A small multi-label image tagger, trained from scratch.
Model: 13.7M parameters, 32-pixel images, norm layernorm, activation squared_relu, moe expert_choice, num experts 16, patch size [2, 2], depths [2, 5, 5].
Training: 10600 steps, batches of 256.
Data: trained on pen-drawn characters of a made-up script with 800 signs, 395000 training examples, 6.9 epochs.
Rows from expert 0 of block 9, named by matrix and row number. Rows with one number belong to one neuron. Each number is 128 + 24 x the weight over its row's rms, rounded and kept within 0 to 255. All counts start at 0. After the name is the row's rms in percent of the matrix's.
# up: expert up (model.blocks.9.mlp.up, 16x256x256), inputs 0-127
# down: expert down (model.blocks.9.mlp.down, 16x256x256, transposed), outputs 0-127
up.55 100 [117 126 132 110  65 132 124 104 122 141 140 131 129 128 120  79  91 113 200  96 106 136 133 144  87 143  78  97 130 136 116 147 159 135 117 143 139 166 143 120 102 129 151 119 162  87 131  78 149  69 132 117 140 101 138 112 140 137 170 147 158 108 146 150  93 146 162 130  87 140 107 118 125 135 125 122 112 146 149 124 146 147 133 109 133 114 138 108  99  84  87 165  69 110 135 125 134 160 111 107 172 114 177 131 121 131 120 155 116 163 111  97 116 102 161 111 105 114  81 109 131 121 108 133 150 133  87 117]
down.55 102 [144 142  92  82  84 139 113 176 101 116 151 110 114 128 108  98 104 103 176 182 100 104  91  79  90 108 173 106 175 123 110 113 162 168 126  97 120  77 131 176 166 158 107  89 135 125 100  91 140 132 117 166 110 136 124 130 140 111 148 141 150 158 158 115  96 139 131 116 101 157 120 128 131 116  80 170  95 147 152 130 125  95 108 113 145 107 139 129 119 142 134 122 146 127 149 106 145 159 134 144 145  55 132 111 120 160 107 177 127 179 114 147 116 123 131 105 155 125 198 128 141 145 141 143 137 149 136 119]
up.56 108 [151 139 145 120 145 131 152 126 162  76 116 148 119 168 126 153 143  87 102 138 126  89 147 159 147 111 141 122  99 127 104 161 110 181 129 110 149 155 138 104 168 158 102  77 135 153  93 138 103 144 131 119 172 113  92 106 133 135 158 147 120 166 146 125  86 100 139 122 136  75 123 129 118 169 139 147  92 176 148 118 173  97  99 141 130 170 140 135  94 106 130 144 134  96 158 137 174 167 177 153  89 129 100 138 153  82 171 113 151 109 131 115 127 144 149 134 176 146 149 144 167 108 106  93  64 117  93  89]
down.56 104 [112 125  89 136 126  82 115 135 125 109 112 152 151 134 125 130 155 150 140 134 109 124 167 158 133 125 141 116 111 141 119 133 104  70 113 113 101 142 102 138 106 147 138 139 112 138 145 128 150 106 114 144 110 123  91 158 124 109 114 116 152 151 114 125 155 155  76 182 155 127 130 137 139 124 143 139 132  98 120 144  96  90  95  96 115 103 110 102 123 125  87 123  61 127  75 105 110 112 137 141 116  82  77 130 116 115 132 159 136 120 120 122 145 127 180 130 116 169 152 133 117 138 121  93 175 125 115 138]
up.57 104 [104 157  96 152 164 109 147 157 114 136 143 115 150 168 163 137 135 107 165 152 106 142  95 139 132  79 105 127 138 124 117 147 138 190 113 103 154  91 119 136 132 129 139 108 135 127 108 126 134 124 124 164 139 126 136 151 139 119  86 113  99 115 112 119 119 164 126 159 125 143  97 160 130 109 111 135 143 106 146 108 116 160 131 158 134 112 127 102  98 129 154  73 101 130 104 133 123 111  88 158 122  96 125 122 159 178  85 103 130  60 133 144 116 151  94 110 143  94 120 113 121 134 146  96 130 152  98 153]
down.57 104 [133 131 121 155 142 156 135 143 126 139 145 144 117 106 143 152 149 157  83  97 172  87 125  96  99 158 164 133 126 116 113 125 117 153 111  92 134 118 131 160 159 177 116 120 145 118 151 150  97 116 125 117 172 113  99 156 120 137  93 139 121 131 117 114 136 106 146 107 149 132 161 103 110 120 128 161 165 146 131 163 132 127 105 117 101 136 136 134 125 132 131 110 156 132 137 141 128  85 112 178 113 112 110 109 151 118 164  95  92 128  81 142 103 111 145 134 175 162  99 120 124 111 112 153 120 137 144 151]
up.58 106 [ 92 100 154 150 130 115 131 132 157 114 105 126 114 125 145 140 147 128 129 163 100  81 140 112 113 167 139 167 116 147  94 112 125 142 111 145 100 126  95 112  86 118 129 159  80 106 142  96 122 138 126 100 121 157 137  90 111 106  90 114 137  91 174 106 131 110 126 111 131 187 160  80  96 156 108 123  98 129  87 148  93 138 100 113 137 154  83 149 151 114 152 131 153 161 156 104  88 140 172 121 120 145 137 138 139 134  89  91 112 125 160 128 122 137 130 157  93  92 126 173 127 117 133 100 117 164 115 105]
down.58 108 [ 74 122 135  87 117 102 111 134 118 120 121 180 101 164 149 134 163 121 130  96  73 152 107 145 101 106 147 118 127 148 109 179 128 121 108 143 159 178 149 123 110 136 140 113 136 120 108 148  58 123 154 127 139 166 116 111 136 139 108 128 110 155 106  84 110 105 161 117  97 123 115 103 135 149 119 130 143 157 125 170 186 124 135 123 120 121 148 117  89 140 148 132 127 118 114 137 122 120 146 111 170 116 157 110 147  99 121 120 101 111 160 162 100 124 124 163  88 126 137  87 104 191 163 116 133 132 114  96]
up.59 087 [ 98 138  97 181 155 103 128 137  95 112 139 137 188 125 116 140 147 132 139 152 126 143 130 143 166 123 114 154 142 156 123 132 132  96 138 133 149 143 122 142 100 165 111 117 162  97 115 119 129 161 165 121 129 156 132 132 176 104 159 145 125 152  94 140 152 143 120 132 162  91  84 136 161 121 162 145  60  95 121 139 132 135 182 133 119 117  87  88 121 124 108 120 145 135 118  93 108 132 126 129 101 155 107 128 126 106 135 112 116 117  93 127 133 145 110 137 135 118 119 120 119  81 112 144 117 165 133 164]
down.59 088 [151 142 125 134 191 169  97 135 121 149 163 123 144 130 149 141 109 110 134 140 137 155 151 115 105 121 133 132 158 165  96 167 164 171 131 121 150 160 120 114 108 108 155 151 134 124 166 176 173 113 134  91 141 115 107  98 156  88 137 117 143  84 113 120 115 141 159 138 111 138 117 105  77 121 155 114 112 138 111 119 148 139  90 155 127  52  97 155 119 163 125 101 165 140 144 187 134 110 118 112 162 106 163 121 142 144  98 122 102 139  81 141  89 103  98 147  98 139 114 151 132 155  95 178 130 162 103 145]
up.60 112 [108 190 135 103 126 119 101  88 142 117 111 123 137 158 138 140 161 128  78 146 128 144 125 128 110 114 123 147 120 164 161 147 115 124 155 133 135  93  82 101 124 150 146  68 106 155 149 127 134 113 131 132  82 117 103 139  91 124 108 124 139 142 118 109 110  88 102 157 143  95 105 136 121 131 176 197 112 120  72 123 124 111 148 140 111 159 108 114  86 114 117  77  90 101  93 104 144 170 142 130 139 107 110 113 135 140  92 182 149 146 121 147 128 149 147 109 151 147 137 149  74 164 111 115 129  95  88 145]
down.60 106 [113 155 138 118 110 139 140 120 147 137 111 141  84 142 150 161 108 140 104 156  73 156 120 121 118 123 158 179 119 117 119 140 133 138 156 146 143 189 107 141 109 143  98 122 102 132 136  76 154 140 155 103 139 142 107 125 134 138 113 114 108 109 163  69 131 146  69 149 137 145 114 141 105 157 174 135  91 145 106 104 135 139 155 111 107  73 123 139 123 121 157 145 101 155 135 145 121 113 147 110 158 137 154 143 164 126  92 158  92  73 160 107 101 140 146 115 177 136 190 100 151 119 104 156 134 121 158 112]
up.61 093 [116 139 112 115 148 159 120 108 125 175 110  71 126 126 176  67 157 162 138 129 115 160  99 165 139  99 114 125 131 131 111 130 115 154 100 106 125 134 156 157 150 113 137  97 121 123  81 128 146 135 128  64 140  98 116 159  84  63 125 123 155 158 130 137  72  93  95 137 129 146 166 144 158 148 148  97 151  87 158 123 122 110 107 131 165 166 123 142 167 120  93 105 144 122 118 161 135 155 174 136 128 107 148 145 124 137  86 121 132 109 135 115 130  99 156  99 127 151  97 114 165 153  91  93 123 141 142 120]
down.61 097 [103 144  93 139 149 114 122  92 147 135  87 143 117 128 107  96 152 104  91 135 164 121 145  90 105 112 111 109 109 165  96 165 112 139  95  89 128 127 136 159 141 128 145 112 150 127 111 127 148 126 120 111 123 151 131 188 128 118 113 119 118 114 122 155 130 140 150  87 145 108 161  78 142 105 140 146 116  94 147 121 141 122 139 128 164 142 130 124  85 123 149 162 130 111 121 149 100 137 131 181 106 102 130 122 168 130 114 103 110 162 143 156 111 144 169 175 116 132 139 101 131  94 148 109 136 159 129  89]
up.62 095 [138 146 134 120 146 151 141 124 157 118 143 133 123 168 108 176 136 120 157 179 111 174 127 131 149 171 129 138 172 157 111  90 138 127 149 106 166 165 103 100 123 126  90 134 141 134 150 133 143 143 133 122 152 147 134  94 151 143  91 131 168 147 108 135 105 135 124 124 126 139 108 142 136  87 125 100 167 119  97 142 128 147  92 138 119 115 114 126 114 155 148  92 102 135 108  98 131 141 135 129 173 121 129 145 140 128 110 108 136 136 128 122 126  91 127 144 122 129 126 156 155 107 158 207 131 128 104 149]
down.62 098 [148 152 152 116 158 161 106 139 132 132 141 130 133  95 150 132 128  94 151 115 168 119 157 157 104 116 169  95 133 175 167 151 105 132 119 153 109 106 133 142  77  93 157 115 115 145  81 132 116 140 133 120 133 135 133 124 132 135 132  69 145 126  84 117 154 168 143 142 162 102 149 113 122 156 128 127 130 102 117 153 145 126 149 136  97 200 113  95 118 118 159 154 124 121  93 109 124  75 112  86 144 147 103  88 145 106 137 151 113 114 172 106  92 123 125 118 128  96 121  97 120 127 122 100 136 136 128 123]
up.63 097 [126 188 150 165 114 129  84 144 165 107 138 112 115 132 141 148 109 128  93 125 156 127  99 171 122 114 108 134 153 106  90 150 116  81 123 124 126  87 138 100 141 149  88 102 144 107 128 147 113 143  97  97  98 169 111 121 166 123 129 139 114 117 160 166 140 135 150 121 108 111 131 112 115 114  97 147 151 107 160 182 112 138 107  97 131 110 140 139 148 112 125 110 155 116 184 126 102 104 111  71 126 194 137 112 119 137 135 100 136 147 151 122  79 151 140 153 134 139 141 120 112  78 126 125 128 103  67 172]
down.63 103 [130  95 161 128 196 145 119 153 153 111 111  64 108 113  99 100 161  84 137 110 156 169 160 184 125 122 103 135 146 153 103 165 104 114 160 109 151 115 123  88 154 110 122 149 168 125 139 129 141 148 154 159 139 145 127 151 132 105  83 165  97 138 126 123 124 119 130  83 126 106 179 156 136 134  99 113 158 121 119 124 172 165 123 177 153 111 111 120 116 182  99 164 112 119 113 136 142 140 128  91 188 147 105 126 110 157 119 149 151  89 109 102 127 116 112 132 114 167 120 131 146 124 115  97 107 124 137 118]
up.64 092 [ 94 126 127 147 141 116 103 164 121 139 144 137 162 176 146 142 143 116 127 122 122  85 134 173 157 103 122 125 126  98 131  80 153 148 151 146 102 145 121  93 130  96 156  89 111 121 127 109 110 134 111 153 165 138 109 151 132 117 139 121 119  87 117 145 156 121 140  88 160 157 111 157 143 127  99 167 156  95  90 146 153 135 130 120 166 113 133 118  97 177 145 159 100  98 105 136 123 122 131 166 175 154 133  99 144 101 141  94 153  89 105 136 122 101 114 125 135 113  95 139 132  86 134  75 149 150 142 148]
down.64 093 [130 135 153  83 126 105  65 116  81 144 112 144 119 159 178 170 108 115  86 132  99 122 109 149 143 148 120 139 107 113 172 132 119 137 106 127  73  99 105 148 122 149 117 154 150  91 135 146 118 115 125 141 115 103 146 107 105 162 121 141 140 140 102 148 106 128 130 136 132 123 130 133 136  97 136 116 159 116  88 129 121  93 109 134 156 131 158 112 116 108 176 137 152  54  83 150 127 107 107 149  80 100  78  97 156 147 125 145 195 109 160 146 139 140 137 144 119 146 132 136 132 108 154 109 122 119 110 133]
up.65 099 [109 168 114 164 135 146 104 124 157 123  73 138 103 126 129 104 113 149 134 159 107 120 141  81 124 105 138 137 100 122 146  98  97 155  93 125 132 165 163 126 105 129  99 153 100  73 100 104 117 135 126 116 163  45 139 120 129 132 131 169 149 106 141 124 136 131  96 106 121 122 132 140  98 113 124 117 117 184 143 126 138 149 121 126 119 134 161 126 153 123  93 111 116 137 130 127 146 154 112 108  95 118  90 116 126 125 153  87 115 118 140 159 180 192 154  99 150 148 108 158 171 136 135  79 117 176 107 122]
down.65 100 [131 134 137 119  99 109 156 122 144 138 171 129 126 112 124  94 123 100 133 160 181  98 110 130 148 126 146 124 142 119  95 143 106 159 120 130 133 121 109 145 106 103 119 112 129 170 214 124 147 160 205 134  90  95 151 141 109 156 143 152  97 146  94 117 132 105 149 104 134 108 153 169  98 137 141 155 133 139 130 165 165 112 141 171  70 103  90 112 162 125 136 123 161 144 154 106 126 112  81  90 140 131 126 110 116  98 106 165 107 139 156 115 154 110 166 124 113 136  95  99 132 123 132  93 106 178 146  58]
up.66 101 [ 89 115  97 143 154 140 130 119 120 135 111 144  79 160 142  92 127 109 117 134  99 112  87 138 131 140 119 120 101 138 145 113 111 136 106 130 110 137  99 101 146 107 116 135  86 148 132 114 147 102 154 161  83 172 118 126 122 133 133 113 128  76 174 111 111 124 136 161 147 117 131 129  96 175 116 148 105 122 123 137 120 145 144 132 149 106 127 113 145 134 131 136 103 138 126 157 123  87 114 143 142 133 112 119  92 135 106 102 149 143 154 115 148 124 141  61  50 117  96 148 117 163 111 175 150 106  78 154]
down.66 106 [135 147 104 196 143 101 135  93 156 112 122 124 178 135 151 110 164 132 120 129 125 136 147  98 121 140 117 144 109  78 144 139 152 141 169 122  96 127 149 117 142 102 130 129 166 109 117  93 123 128 132 119 112 139  93 111 165 153 110 157  95 120 134 105 141 126  98 147 150 109 149 108 136  97 124 109 140 132 130 119 110 145 113 143 163  91  81 118 126 103 115 156  83 127 133 130 150 132 121 156 164 121 116  96 123 151 104 114 136 160 144 138  89 158 116 179 118  85 154 124 105  40 121 169  79 121 120  88]
up.67 097 [143 125 148 132 102  83 126 120 128 151  96 138 138  98 163 125 120 145 145 110 143 149 111 146 139 159 110  83 152 140 141 158 128  84 165 109 122 146 120 171 127 157 118 136 101 156 152  89 108 133 103 144 124  82 124 158 141 179 155 117 116  81 113 145 165 106 158 153  80 101 121 179 143 142 144 132 132 129 115 129 142  93 118 149 120  94 134 122 109 163 107 118 153 125 131 122 132 105 132 110 118  98 167 199 140 143  98 136 113 124 109 156 108 118 122 117 117 146  99 139 135 113  93 153 109 167 109 127]
down.67 099 [124  87  99 132 169 137 148 137 119 127 127 174 156 155 107 125 126 162  98 115 122 105 168 119 146 128  95  94  86 134 152 167 102 108 172 138 171 111 136 132 145 101 134  94 125 147 120 145 126 149 110 151 121 166 133 116 165 153 131 114 166 103 101 150  72 139 102 140 132 127 117 107 125 169 151 119 137 140 153  94 132  95 145 141 121 128 166  96  72 115  93 126  75 120 127 149 127 110 140 130 130 119 124 132 161 119 119 140 157 107 123 149  83 176 163 148 147 129 160 145  84 125 186 139 156 125 103 111]